From a checkpoint of a small image captioner.
Data: trained on scattered letters and digits in many colours, 48750 training examples, 34.7 epochs.
Rows from block 8 of the image encoder of a small image captioner, named by matrix and row number. Rows with one number belong to one neuron. Each number is 50 + 15 x the weight over its row's rms, rounded and kept within 0 to 99. All counts start at 0.
After each neuron's rows are labels from the 100 images, of 14976, where the neuron reaches its highest value: "responds to" is what is common among them. Only what is clearly more common there than usual is listed. The data: scattered letters and digits in many colours.
# fc1: MLP up (encoder.blocks.8.mlp.fc1.weight, 256x128), inputs 0-127
# fc2: MLP down (encoder.blocks.8.mlp.fc2.weight, 128x256, transposed), outputs 0-127

fc1.22:58 76 67 24 35 47 40 59 74 64 63 83 49 51 53 36 53 42 61 52 27 52 64 39 36 60 49 86 44 53 53 42 54 32 51 64 64 60 53 61 74 61 48 70 81 39 69 54 59 39 62 65 56 18 35 21 41 59 66 26 54 49 51 51 71 74 69 58 14 36 58 60 55 66 44 42 53 58 45 24 49 70 20 40 83 45 47 55 48 59 69 67 51 62 55 55 50 64 70 45 61 54 78 74 58 38 61 41 70 70 51 28 59 48 58 60 60 38 57 74 34 45 50 74 61 54 58 25
fc2.22:51 54 37 58 56 53 44 27 34 22 45 50 65 43 46 63 50 72 16 29 42 71 49 65 68 58 73 19 46 56 47 37 54 63 28 45 51 42 50 46 36 58 92 32 32 47 35 64 60 46 56 49 72 78 66 47 52 47 33 71 52 48 19 59 39 56 35 58 78 48 62 51 34 32 42 57 59 61 25 66 66 80 67 63 23 24 51 70 59 36 74 33 54 47 35 26 52 43 46 51 52 52 29 20 36 58 55 78 27 62 63 59 68 64 57 68 55 50 33 47 48 70 52 32 42 40 53 58
responds to: red

fc1.19:54 73 70 28 64 55 50 63 58 44 54 55 67 70 45 74 68 66 70 43 60 30 62 50 69 37 74 46 92 57 37 59 52 66 32 43 57 51 41 69 52 41 52 67 35 53 43 66 56 46 73 39 44 54 44 38 60 70 36 56 41 53 51 58 75 69 45 57 21 76 33 30 66 47 03 63 75 35 62 38 30 41 53 69 43 62 53 56 19 44 49 86 47 59 51 53 34 45 46 35 52 39 51 48 68 44 52 25 43 38 49 72 75 47 57 44 67 48 65 69 37 70 75 34 62 49 56 77
fc2.19:45 29 47 32 71 44 38 32 53 62 29 26 38 61 63 39 50 59 36 63 40 47 41 53 37 49 23 51 18 37 78 75 29 32 49 40 44 62 59 21 65 53 50 41 60 51 23 37 58 50 44 34 26 71 41 83 34 77 57 58 73 45 33 39 34 53 55 45 68 34 59 92 52 50 60 52 11 67 73 78 70 40 72 47 62 71 45 61 51 45 39 38 55 46 31 46 74 53 46 56 46 66 54 87 57 53 63 24 55 60 55 65 48 52 51 29 37 56 42 61 43 64 39 54 51 52 57 45
responds to: the character C

fc1.9:27 65 56 50 36 44 69 63 52 29 59 52 23 37 32 52 42 31 76 24 49 73 44 75 46 65 40 57 73 46 41 36 55 60 40 61 75 64 46 71 49 55 82 47 63 56 66 43 49 64 52 76 34 60 48 57 51 49 44 36 80 27 42 52 29 32 48 65 39 64 56 56 46 56 54 64 68 54 82 29 43 35 57 52 68 35 53 51 24 32 48 50 43 45 44 52 16 43 82 60 67 79 50 23 47 50 67 60 52 39 43 36 67 39 74 33 40 29 32 83 45 43 57 64 44 48 84 47
fc2.9:66 34 53 55 50 69 73 67 39 41 43 59 50 44 43 55 60 47 54 46 52 79 16 32 61 54 42 77 60 53 46 61 67 38 72 19 50 47 41 41 42 66 38 93 58 66 34 57 28 37 38 73 71 59 26 57 58 50 32 48 40 58 46 22 64 30 40 65 43 13 65 35 52 52 60 41 54 38 74 42 58 66 57 55 56 54 46 67 81 36 66 49 44 58 49 79 54 44 78 61 42 56 14 51 25 52 51 50 15 30 48 28 52 30 62 56 55 23 51 48 58 58 35 33 54 44 52 45
responds to: the character G; the character M

fc1.86:59 37 59 36 80 44 42 78 79 47 76 32 52 49 51 54 32 57 47 52 52 57 74 52 37 43 24 55 31 92 63 37 61 44 25 56 53 53 49 24 35 57 60 54 61 76 45 53 35 30 34 45 67 38 16 49 62 51 30 57 60 64 70 42 33 79 37 42 54 41 41 78 59 35 63 59 12 48 53 42 53 52 75 42 67 60 56 37 74 34 23 37 36 52 34 63 47 33 72 53 80 55 62 54 30 46 75 49 23 48 57 59 70 49 49 46 34 38 57 67 63 69 48 39 49 47 56 58
fc2.86:42 84 70 64 25 61 48 48 63 33 07 55 57 40 56 63 48 38 41 71 60 64 43 46 45 23 65 61 49 46 39 79 46 50 46 56 41 43 56 54 53 55 43 50 64 24 42 42 41 41 60 45 43 45 47 71 62 46 48 28 45 50 43 42 37 48 49 60 68 45 64 67 42 55 39 53 69 58 33 58 38 59 57 35 40 66 61 53 46 60 88 45 32 50 49 60 78 68 47 31 35 20 47 56 47 73 42 52 77 64 42 45 28 34 84 52 51 71 49 19 52 30 57 73 30 73 35 00
responds to: the character P; the character F; the character E

fc1.15:51 68 38 36 37 36 69 34 63 48 68 45 40 59 61 61 51 31 63 46 42 65 52 40 20 48 43 39 47 28 90 24 72 46 68 66 45 46 55 63 47 55 74 49 35 34 46 62 75 72 39 40 61 61 50 38 53 25 54 72 46 64 67 44 35 80 67 40 53 41 39 57 55 24 61 55 17 27 39 68 48 43 43 36 49 60 77 46 32 65 60 62 31 45 14 37 58 58 34 27 61 66 63 36 82 44 29 59 55 70 43 73 26 42 63 70 52 61 44 65 61 45 56 29 53 42 62 30
fc2.15:43 54 32 20 24 49 48 45 51 52 42 45 42 49 44 47 44 59 54 71 74 39 59 36 84 67 46 56 48 27 64 40 76 53 62 37 49 56 52 52 50 49 60 37 33 28 74 54 52 59 59 46 62 45 48 41 39 41 57 49 58 63 43 50 30 60 51 72 70 40 46 42 00 39 40 41 48 68 64 40 28 65 54 38 44 42 49 76 57 29 75 66 73 53 72 47 68 53 13 61 46 31 37 47 50 23 63 37 63 53 36 48 41 45 29 51 80 43 64 53 99 62 69 38 61 28 37 65
responds to: the character P; the character 9

fc1.102:62 56 43 47 44 52 67 19 63 37 51 51 24 37 60 50 58 31 52 56 50 78 46 56 39 55 45 52 52 40 53 33 56 29 52 80 10 53 38 75 72 45 71 60 54 21 70 59 39 70 63 54 56 66 55 81 52 25 52 63 27 78 59 08 49 91 46 55 17 40 56 59 41 31 51 35 41 33 50 65 44 42 48 33 40 47 59 51 42 61 44 34 42 71 38 34 58 47 54 41 59 46 56 75 67 59 54 34 55 88 48 47 49 50 50 69 67 62 42 72 36 51 36 51 58 52 80 45
fc2.102:36 41 37 30 28 53 59 50 52 36 42 54 45 50 52 57 34 30 69 53 70 55 46 49 73 73 32 64 50 40 60 62 89 31 63 56 48 68 52 58 58 62 78 19 38 49 80 72 51 49 36 53 53 28 65 52 47 22 48 84 65 56 42 38 35 64 33 45 56 36 27 44 29 61 43 38 36 66 52 60 66 61 26 63 29 53 56 49 43 44 55 44 53 59 67 33 68 57 20 42 53 49 33 21 28 41 27 54 62 63 69 54 26 65 28 68 73 43 68 67 75 16 49 40 57 46 45 66
responds to: count: six; the character 9

fc1.189:53 39 37 22 75 55 44 81 67 52 51 52 54 43 53 62 66 46 59 58 52 59 57 72 65 54 51 84 69 62 19 64 64 47 39 46 48 60 37 58 51 21 68 59 23 73 36 34 59 29 48 48 59 72 52 58 42 61 30 57 52 61 62 47 71 27 59 38 35 46 42 45 54 31 27 53 32 67 05 44 46 35 51 61 53 29 52 42 52 57 99 75 62 77 35 55 49 32 76 34 53 60 73 61 75 23 51 51 73 51 74 58 54 47 48 39 47 53 52 51 58 63 40 44 55 54 62 50
fc2.189:41 79 41 47 63 30 56 40 35 50 22 34 40 45 72 36 36 38 29 42 61 56 47 45 40 29 49 34 46 45 44 47 45 81 49 39 49 50 56 31 64 77 49 42 56 48 36 82 14 82 41 49 74 31 77 53 47 60 39 54 41 27 38 61 43 67 53 67 61 51 59 40 58 52 60 58 40 72 88 46 67 81 77 44 75 62 61 56 38 65 39 14 55 60 29 54 60 62 45 50 48 48 24 59 52 49 77 54 29 49 26 43 51 49 37 47 43 59 71 43 66 40 75 38 59 58 34 29
responds to: the character C

fc1.7:30 46 33 62 07 62 35 50 31 46 48 74 42 71 50 49 55 57 66 43 57 33 57 76 61 39 79 44 53 54 37 37 56 46 58 40 73 27 44 65 55 43 58 57 62 31 58 32 44 60 72 54 48 52 75 55 42 30 54 56 41 29 51 60 70 45 76 45 48 70 69 41 44 46 28 51 63 36 46 60 35 30 23 44 62 26 33 57 65 49 66 81 28 33 69 30 54 80 38 26 33 65 23 35 63 43 70 83 42 57 38 67 55 52 58 75 50 50 40 84 41 53 52 43 51 65 62 55
fc2.7:46 58 74 58 53 53 40 52 30 34 44 55 29 57 57 47 36 50 39 52 34 76 34 07 25 63 23 50 40 35 54 28 48 66 56 55 27 67 44 39 36 45 63 46 88 42 46 61 70 77 57 55 39 55 48 76 50 36 42 43 38 53 38 49 48 42 35 44 50 17 52 52 85 62 52 69 50 69 48 52 48 51 53 76 27 51 50 45 63 43 83 42 51 38 44 62 68 47 94 37 81 45 45 64 65 42 44 30 55 63 50 44 37 49 75 49 78 51 59 27 48 46 43 62 45 45 65 15
responds to: count: six; the character X

fc1.221:41 73 55 60 41 42 27 35 50 64 54 46 40 37 53 35 42 65 17 53 61 39 27 54 48 30 44 82 48 65 18 51 80 40 65 49 51 45 33 60 50 40 38 57 63 56 40 50 23 10 52 57 58 60 62 39 24 55 65 61 32 25 43 55 76 43 43 33 63 55 58 61 63 48 56 75 31 51 28 28 62 39 58 40 41 37 28 58 65 76 52 35 47 38 58 51 55 58 53 58 59 64 37 72 46 58 27 37 23 60 85 48 46 83 39 47 44 53 22 31 55 50 76 54 53 37 20 63
fc2.221:36 32 85 51 75 57 47 38 54 63 40 55 30 55 59 43 52 53 69 26 64 80 42 60 42 38 44 70 46 43 54 65 70 63 67 42 68 72 39 14 53 54 20 69 32 65 50 79 69 66 61 50 47 53 42 45 50 57 42 60 45 25 44 35 63 43 35 58 28 67 36 52 72 55 34 64 63 59 63 27 54 67 54 48 30 20 70 57 54 45 66 42 41 78 66 59 48 40 41 40 56 23 56 64 51 42 35 25 29 30 55 43 44 48 19 37 69 73 52 70 55 42 46 21 22 47 60 50
responds to: the character M; count: six; the character W

fc1.21:64 68 60 59 55 59 34 53 37 52 68 51 42 46 31 38 44 30 42 77 30 51 55 46 26 44 40 81 39 69 64 42 55 58 57 47 38 21 45 28 53 66 46 41 46 40 51 46 29 54 56 67 65 37 51 50 36 22 38 56 43 41 79 60 66 47 35 47 42 44 73 52 64 57 36 70 48 74 32 56 41 54 42 41 21 49 45 26 48 72 48 63 32 64 37 19 67 50 40 46 48 33 77 66 40 43 44 52 28 28 46 51 70 54 72 54 51 86 48 45 57 43 98 32 70 33 11 52
fc2.21:47 31 41 73 63 56 65 71 60 30 31 43 48 42 41 60 55 22 49 43 37 42 71 45 62 39 93 57 47 42 47 47 29 54 47 55 71 55 20 14 30 33 30 67 56 66 31 40 55 50 70 37 47 47 56 63 54 49 42 31 57 62 11 50 39 40 56 27 54 53 69 40 71 56 51 77 53 57 31 33 59 51 69 71 41 48 34 41 73 57 72 43 48 39 65 67 41 42 19 45 64 58 24 40 57 44 54 65 59 76 71 73 54 49 31 33 45 35 30 43 58 75 41 79 68 56 51 57
responds to: the character M

fc1.236:42 62 50 46 41 59 53 54 23 51 45 53 59 31 58 53 42 40 49 60 37 57 31 64 40 64 30 37 48 39 77 69 43 30 73 74 15 81 53 53 74 71 53 73 71 65 44 38 41 28 25 57 50 34 26 68 45 47 70 51 47 43 43 67 41 59 38 57 67 52 63 80 26 58 60 54 16 41 59 79 65 60 29 39 43 58 61 55 71 46 21 45 39 52 23 45 44 25 64 59 49 48 78 51 28 46 37 41 28 44 60 21 40 55 50 74 55 42 32 38 31 58 47 33 37 34 45 34
fc2.236:32 37 79 65 72 54 42 46 44 65 24 15 54 57 36 61 45 49 62 49 73 36 51 38 54 59 27 46 58 35 57 57 62 35 45 37 41 71 42 43 86 53 26 36 66 36 36 42 48 16 26 71 48 28 36 63 22 35 52 69 65 25 55 67 67 46 42 51 53 61 46 50 28 19 52 51 58 42 70 75 41 41 39 52 42 45 41 42 61 40 60 60 45 31 48 43 50 62 76 39 68 67 81 70 78 54 56 61 62 33 58 46 40 41 69 62 43 35 80 53 37 74 30 72 51 45 44 64
responds to: the character W; the character N

fc1.228:62 66 63 73 86 48 62 51 33 52 53 69 61 29 17 54 77 33 40 61 54 29 34 29 67 50 53 63 58 43 39 61 21 51 69 52 66 42 69 22 34 41 51 67 27 43 59 44 41 62 51 30 69 43 58 64 72 30 67 38 45 57 40 55 40 33 64 46 69 53 39 53 33 36 36 48 53 09 36 53 75 61 51 49 35 49 64 21 29 49 47 38 56 60 67 55 60 63 61 70 45 45 61 93 45 16 40 55 65 43 41 64 52 43 65 38 49 45 38 61 47 49 43 20 40 28 63 49
fc2.228:64 33 41 51 28 66 75 42 60 49 49 53 90 55 40 65 44 33 34 15 53 37 63 68 64 60 78 63 47 78 72 50 66 29 30 85 38 62 59 33 53 51 31 54 60 73 57 57 39 30 21 77 41 43 46 61 62 53 23 46 46 49 76 47 63 52 59 39 44 54 40 51 32 63 70 42 69 56 32 33 37 66 51 43 54 37 47 47 53 66 42 64 49 49 68 75 36 17 61 53 55 33 42 24 40 46 61 66 33 59 41 60 55 54 26 24 31 34 61 31 46 55 55 48 69 40 30 37
responds to: the character 3

fc1.122:57 51 46 68 45 39 56 34 38 41 45 60 08 58 49 60 28 38 63 53 42 26 75 51 43 24 70 77 41 40 39 71 55 51 21 10 14 57 60 59 51 76 46 58 69 53 62 26 60 35 44 40 42 66 59 48 38 68 35 27 40 54 28 56 34 60 38 72 55 40 62 36 38 40 73 47 74 49 54 71 49 55 80 37 46 48 42 40 62 51 72 28 76 81 60 42 48 47 53 51 53 56 45 42 57 58 67 28 39 66 55 50 71 55 70 52 65 62 36 46 39 33 61 81 68 42 63 43
fc2.122:51 52 55 47 56 62 49 61 54 51 47 42 80 29 58 54 90 61 37 44 50 52 15 54 43 85 37 24 58 42 48 20 54 39 76 81 74 44 42 57 51 42 68 46 33 45 33 71 51 65 68 55 57 45 56 36 63 45 57 72 63 54 78 34 59 54 58 30 51 52 37 51 76 78 22 65 40 45 52 43 45 44 23 50 38 52 72 58 34 41 13 69 32 38 48 58 54 47 45 59 42 48 76 44 45 33 29 69 62 28 47 66 29 37 41 52 25 30 64 59 45 69 39 33 28 58 42 52
responds to: count: six; the character N; the character W

fc1.144:79 69 59 44 69 45 68 41 53 36 54 50 45 31 34 41 52 60 49 54 47 27 49 33 55 57 35 68 71 73 36 48 37 60 54 65 44 43 28 54 39 48 59 22 50 40 63 62 54 31 51 30 45 52 56 62 68 47 45 34 37 15 31 75 48 41 57 43 37 69 46 40 42 51 40 38 44 44 41 20 67 67 49 75 58 56 46 57 44 45 31 83 39 51 49 86 48 70 27 19 37 39 29 76 67 48 39 42 56 70 43 67 64 30 77 31 68 80 26 47 64 54 32 33 19 38 55 49
fc2.144:52 50 36 40 45 34 40 54 52 64 62 40 58 59 88 55 47 51 70 61 38 48 52 49 40 77 80 60 26 46 78 51 67 56 49 36 49 54 70 46 60 52 54 40 61 59 46 52 35 38 31 44 39 60 32 54 40 63 34 54 31 92 55 45 46 62 41 40 63 50 72 45 33 45 65 38 47 76 41 36 62 43 32 15 53 72 67 49 09 67 54 18 39 67 36 46 59 34 75 38 79 38 55 36 41 48 55 69 45 44 51 61 29 67 21 58 38 28 62 37 50 25 67 48 84 38 34 39
responds to: red

fc1.155:32 58 52 47 35 53 54 48 22 44 63 41 39 37 36 19 37 74 60 53 44 51 65 41 52 34 65 15 69 65 38 76 34 03 45 64 36 72 52 60 53 61 47 71 64 37 55 79 49 63 58 36 70 77 34 74 46 52 49 41 26 38 44 42 53 44 50 35 48 48 48 45 47 29 63 60 59 35 42 46 70 38 65 66 41 46 58 34 44 54 51 71 33 54 22 52 60 32 87 56 47 36 47 63 40 59 63 15 66 28 79 45 54 66 74 40 55 59 40 51 35 63 55 67 37 33 47 26
fc2.155:73 42 58 54 47 57 35 36 62 47 48 58 61 33 39 74 72 18 38 42 69 62 30 55 47 82 32 74 49 43 60 40 59 50 64 53 57 39 40 46 85 50 60 41 42 62 58 61 40 30 35 60 24 21 64 49 47 51 42 57 49 44 57 87 41 77 55 66 57 31 69 64 33 37 38 46 60 58 27 34 58 74 31 21 61 45 70 57 61 54 54 40 42 31 67 41 49 46 39 31 54 64 60 69 54 54 37 85 39 63 17 83 52 29 35 59 45 42 44 54 33 59 35 37 16 47 46 56
responds to: the character W; the character M; largest: W

fc1.181:51 44 65 57 21 49 52 35 55 41 90 59 49 84 39 42 38 56 48 19 39 43 37 49 47 74 49 34 38 47 29 41 57 44 39 58 38 47 44 55 42 47 45 36 54 63 46 63 66 21 28 46 76 50 43 42 72 38 23 57 53 57 20 54 67 48 58 34 71 41 77 63 13 44 43 63 26 47 27 50 57 37 45 59 60 62 36 57 18 51 66 38 51 51 49 51 46 12 09 56 37 66 51 33 83 67 44 58 43 64 40 59 44 51 58 60 25 49 51 24 35 52 53 41 48 59 48 75
fc2.181:35 28 51 62 54 34 43 65 60 67 35 58 42 36 44 36 54 50 34 48 28 67 57 51 62 26 78 64 48 60 65 53 56 20 77 31 59 40 49 53 37 50 61 76 53 23 38 49 67 48 46 65 42 58 50 50 49 64 59 62 62 72 70 60 17 64 64 69 37 65 48 29 78 71 38 51 59 47 68 73 54 35 59 49 27 33 46 62 55 23 32 54 29 58 51 23 29 62 43 68 50 52 69 72 40 53 51 34 32 33 45 24 37 49 52 47 88 38 17 39 77 36 40 57 53 71 55 57
responds to: the character 3; the character J

fc1.78:36 41 32 57 35 71 59 53 48 57 62 41 40 61 48 43 59 93 51 43 47 54 99 45 66 51 47 60 66 70 38 48 54 60 23 44 38 56 14 33 44 37 26 67 44 56 38 60 66 69 40 74 40 36 46 59 85 47 15 73 49 76 45 48 48 45 44 27 48 18 42 42 43 55 37 42 60 41 62 60 56 58 46 50 61 43 59 42 55 54 43 75 36 71 63 62 20 42 53 56 54 71 54 37 36 27 36 53 26 68 61 43 64 47 64 43 35 21 45 71 31 54 50 55 49 31 77 46
fc2.78:54 62 52 46 46 45 58 79 67 30 54 69 80 33 67 65 50 22 31 18 49 35 40 57 34 43 70 36 49 51 50 40 39 59 53 39 43 32 63 47 68 39 80 32 85 60 32 66 39 47 56 43 48 31 78 54 16 65 67 28 40 23 60 55 43 46 56 63 55 60 63 22 62 43 53 64 37 43 59 26 47 46 82 56 43 59 45 47 41 51 58 44 45 46 19 33 71 55 31 62 36 49 41 66 53 60 31 72 72 14 36 56 55 45 41 52 77 64 64 37 62 62 49 34 49 69 69 42
responds to: the character C

fc1.84:56 67 42 53 45 38 74 26 28 56 54 52 40 45 35 66 53 33 48 54 76 64 52 44 52 65 47 53 86 35 39 55 52 63 49 26 51 62 49 61 25 42 42 58 77 39 53 56 75 41 63 42 35 47 76 63 59 33 36 57 28 50 52 71 36 61 59 67 27 46 50 52 50 73 61 36 80 33 51 59 56 62 26 13 73 66 47 41 48 26 21 52 44 53 74 54 33 66 57 37 47 64 57 28 49 57 29 53 60 53 76 40 64 32 64 48 44 47 11 73 42 44 31 82 60 66 67 67
fc2.84:58 44 40 56 67 36 37 52 63 32 48 56 40 25 45 42 52 83 61 64 53 36 46 64 61 26 64 31 41 67 40 39 39 44 39 76 48 40 70 55 50 53 69 31 26 31 44 53 57 50 32 28 48 32 64 25 38 44 44 38 53 39 43 58 59 71 36 57 61 75 43 43 52 66 32 55 46 64 68 41 57 56 44 61 62 58 51 44 44 31 28 38 14 49 49 62 70 51 69 67 32 77 61 40 52 75 81 58 63 67 56 49 16 22 28 62 60 40 40 57 83 59 65 55 81 41 15 64
responds to: the character U

fc1.52:48 42 49 57 77 63 54 51 54 33 72 61 44 60 39 56 73 65 45 50 85 40 36 81 55 12 56 52 62 21 57 82 58 42 36 34 53 54 51 31 38 69 46 44 36 57 34 44 72 52 57 43 62 33 40 24 65 23 41 70 35 54 61 59 61 48 96 54 60 51 58 42 57 68 25 63 46 66 68 38 28 26 58 35 70 56 76 74 39 70 16 71 50 53 64 38 63 54 49 56 55 50 79 39 32 54 48 48 25 52 49 52 60 50 42 44 42 43 72 35 56 33 51 48 60 61 53 70
fc2.52:49 28 50 43 28 61 19 55 39 54 36 30 69 25 56 37 44 63 45 44 42 49 58 38 59 69 38 48 32 59 61 64 41 41 49 71 49 47 45 67 43 14 38 58 35 65 51 63 38 47 55 54 43 45 66 90 44 77 32 45 59 54 47 46 46 61 09 38 31 60 41 77 52 60 76 68 51 42 52 77 82 81 47 66 62 52 45 51 56 53 82 34 51 45 44 56 39 48 56 51 42 50 27 45 68 52 46 30 80 57 49 50 14 51 65 42 73 65 27 39 62 57 45 56 42 54 78 18
responds to: pink; the character W

fc1.97:28 25 36 45 63 42 46 51 57 58 66 39 39 27 63 46 68 50 45 42 45 54 50 56 64 40 50 78 36 39 28 34 33 44 47 45 50 43 83 35 52 46 42 62 43 40 60 40 58 59 54 18 45 63 38 54 20 55 61 51 34 28 38 23 88 63 64 58 41 28 59 67 35 41 59 54 37 53 65 36 37 35 33 72 58 64 71 60 50 40 36 52 50 66 69 53 51 72 50 49 39 65 81 60 56 51 51 33 69 72 36 55 70 45 53 84 34 87 52 11 49 51 71 60 83 71 63 55
fc2.97:43 72 38 55 23 68 48 52 46 34 28 49 65 66 52 62 59 36 82 51 47 31 47 57 56 82 55 32 62 77 84 49 57 52 34 48 45 50 20 58 34 46 46 42 45 71 21 27 63 49 56 61 51 57 41 44 73 46 31 47 62 64 64 77 38 43 47 47 73 73 26 59 62 71 26 34 61 50 43 49 60 75 58 34 50 26 50 48 81 37 56 69 42 47 45 27 53 38 62 54 66 43 20 40 80 52 29 60 49 35 42 60 38 23 59 35 46 52 28 73 53 47 31 41 48 26 56 33
responds to: red

fc1.56:44 40 60 53 59 62 50 59 41 89 73 60 66 52 70 61 45 44 18 64 37 52 47 53 39 29 42 52 28 63 44 59 51 21 46 40 38 73 53 46 40 41 44 40 37 51 49 39 55 59 63 44 65 54 74 25 52 42 58 37 55 69 52 44 80 52 83 24 30 49 60 47 44 59 51 31 44 70 42 66 45 44 38 61 65 58 62 79 38 49 60 56 43 39 43 53 75 84 16 40 58 42 31 48 52 64 25 63 72 41 92 52 43 71 47 75 46 61 73 71 83 51 27 28 51 49 56 44
fc2.56:44 55 46 62 24 51 57 86 48 37 49 37 56 28 34 69 68 57 53 32 35 53 43 51 58 64 59 49 43 67 58 29 46 56 70 28 55 13 47 66 65 49 68 43 80 58 35 46 60 50 29 50 56 27 43 64 87 53 32 54 47 51 54 39 34 40 54 79 44 30 48 64 50 71 68 70 84 44 57 28 16 52 82 62 38 30 61 44 59 46 62 50 60 42 47 48 30 30 70 52 33 40 45 68 42 33 52 49 44 44 55 52 51 38 42 16 72 53 49 34 45 27 76 42 42 83 62 45
responds to: the character G

fc1.41:71 55 52 67 46 45 57 62 57 61 74 57 44 46 51 49 29 50 71 41 77 47 29 63 43 83 57 23 65 59 63 56 62 61 59 62 49 59 45 38 48 18 40 57 43 30 62 51 48 42 45 21 55 47 56 16 52 17 27 63 37 81 49 47 63 35 65 37 37 52 75 72 74 52 40 50 57 57 62 52 58 39 71 29 67 42 35 56 68 56 39 38 45 50 48 35 44 39 43 65 63 46 55 37 61 36 30 70 55 63 63 57 30 47 64 55 29 35 67 45 25 92 84 16 58 33 49 58
fc2.41:39 45 48 41 40 45 43 40 46 39 12 56 49 56 49 66 56 48 34 67 18 62 78 33 47 10 50 74 36 54 48 63 29 24 42 34 53 50 51 63 68 51 45 56 60 67 39 53 56 54 51 71 52 43 65 71 44 77 67 36 60 27 49 63 46 52 32 70 62 50 28 37 19 63 69 46 43 50 44 27 47 55 39 78 49 64 72 50 45 51 70 74 48 53 46 57 54 67 34 43 32 45 39 63 45 66 75 38 42 43 43 51 58 63 41 46 83 78 40 34 63 10 24 84 49 51 50 38
responds to: the character G

fc1.1:41 38 63 53 56 62 52 25 63 52 38 67 37 52 45 66 55 44 50 45 45 48 46 40 56 27 68 83 46 73 36 49 54 29 64 35 42 35 54 41 29 44 50 54 75 86 39 52 99 76 67 28 43 54 25 19 39 62 17 54 33 53 43 54 65 48 59 63 40 57 53 42 51 65 43 57 37 81 12 85 29 72 49 41 35 48 80 59 39 30 52 60 51 49 50 58 54 58 69 63 71 34 67 40 48 52 45 40 59 49 42 48 65 50 25 34 62 74 53 49 55 53 52 52 50 50 52 23
fc2.1:52 66 38 49 48 46 63 50 25 58 60 69 59 51 63 16 51 76 67 56 61 07 44 42 64 50 59 29 62 56 42 50 39 48 42 32 50 68 35 38 58 42 42 33 33 34 52 41 41 29 64 55 50 34 47 75 35 29 77 22 86 40 62 60 78 34 50 35 46 48 48 75 44 47 44 55 49 17 71 53 57 29 54 39 64 39 60 41 45 61 48 67 68 57 15 45 44 41 64 39 41 65 47 20 70 59 40 69 32 45 54 81 43 68 68 71 49 52 54 61 35 55 40 47 59 40 88 56
responds to: the character 3

fc1.146:50 33 66 32 36 58 22 62 74 28 34 26 28 42 09 24 62 60 80 22 60 24 35 60 51 37 62 21 55 67 34 60 49 23 57 42 48 80 38 50 43 53 44 41 27 51 66 99 54 37 22 51 38 48 55 40 49 44 56 61 43 42 47 50 54 64 43 50 62 52 71 66 57 70 65 45 48 30 63 43 44 45 54 59 27 56 32 55 57 27 39 61 41 61 28 40 58 75 68 42 63 40 47 50 40 50 52 53 36 55 58 50 54 47 72 56 58 37 33 37 54 70 72 51 70 47 67 28
fc2.146:67 46 34 45 80 35 64 70 39 58 66 29 68 55 99 66 66 37 46 33 68 25 44 53 35 54 37 50 57 65 49 31 11 62 51 61 42 46 45 79 63 34 57 56 53 43 32 56 42 48 47 38 34 56 47 63 55 59 38 35 30 11 56 52 34 60 42 65 52 59 49 36 40 27 46 63 46 47 40 45 61 58 59 26 78 67 43 53 33 58 51 49 66 54 11 23 61 38 51 62 62 50 62 45 94 49 59 41 63 47 27 51 36 64 39 67 42 62 60 67 32 38 32 51 43 69 59 61
responds to: the character W; largest: W; the character N

fc1.72:50 63 69 65 71 38 37 40 70 37 60 58 69 39 44 65 63 31 66 56 40 64 64 44 55 46 52 42 94 71 29 53 33 32 22 50 45 57 50 35 50 78 72 35 42 59 46 93 42 37 44 67 45 56 42 49 65 48 47 59 29 40 49 59 57 51 54 56 39 63 62 54 51 50 43 47 65 11 33 41 56 46 38 29 56 41 73 55 52 18 88 59 48 69 33 53 52 59 47 55 41 77 22 50 52 44 68 44 49 73 40 75 11 42 49 38 49 31 53 66 29 48 68 55 62 40 73 57
fc2.72:77 58 27 40 22 40 69 45 46 50 42 54 33 77 65 43 43 57 29 37 69 41 00 68 38 55 47 41 30 44 59 53 43 66 58 36 73 57 80 73 50 53 33 53 41 34 49 34 53 54 63 32 44 30 49 40 44 57 66 20 61 53 52 52 88 63 34 51 56 50 62 51 42 17 54 74 45 74 47 53 46 48 67 66 46 80 38 48 34 37 36 60 47 31 43 40 67 53 89 46 48 56 80 48 56 46 40 76 37 36 45 66 59 57 49 46 48 60 57 63 58 49 27 33 36 50 36 72
responds to: the character C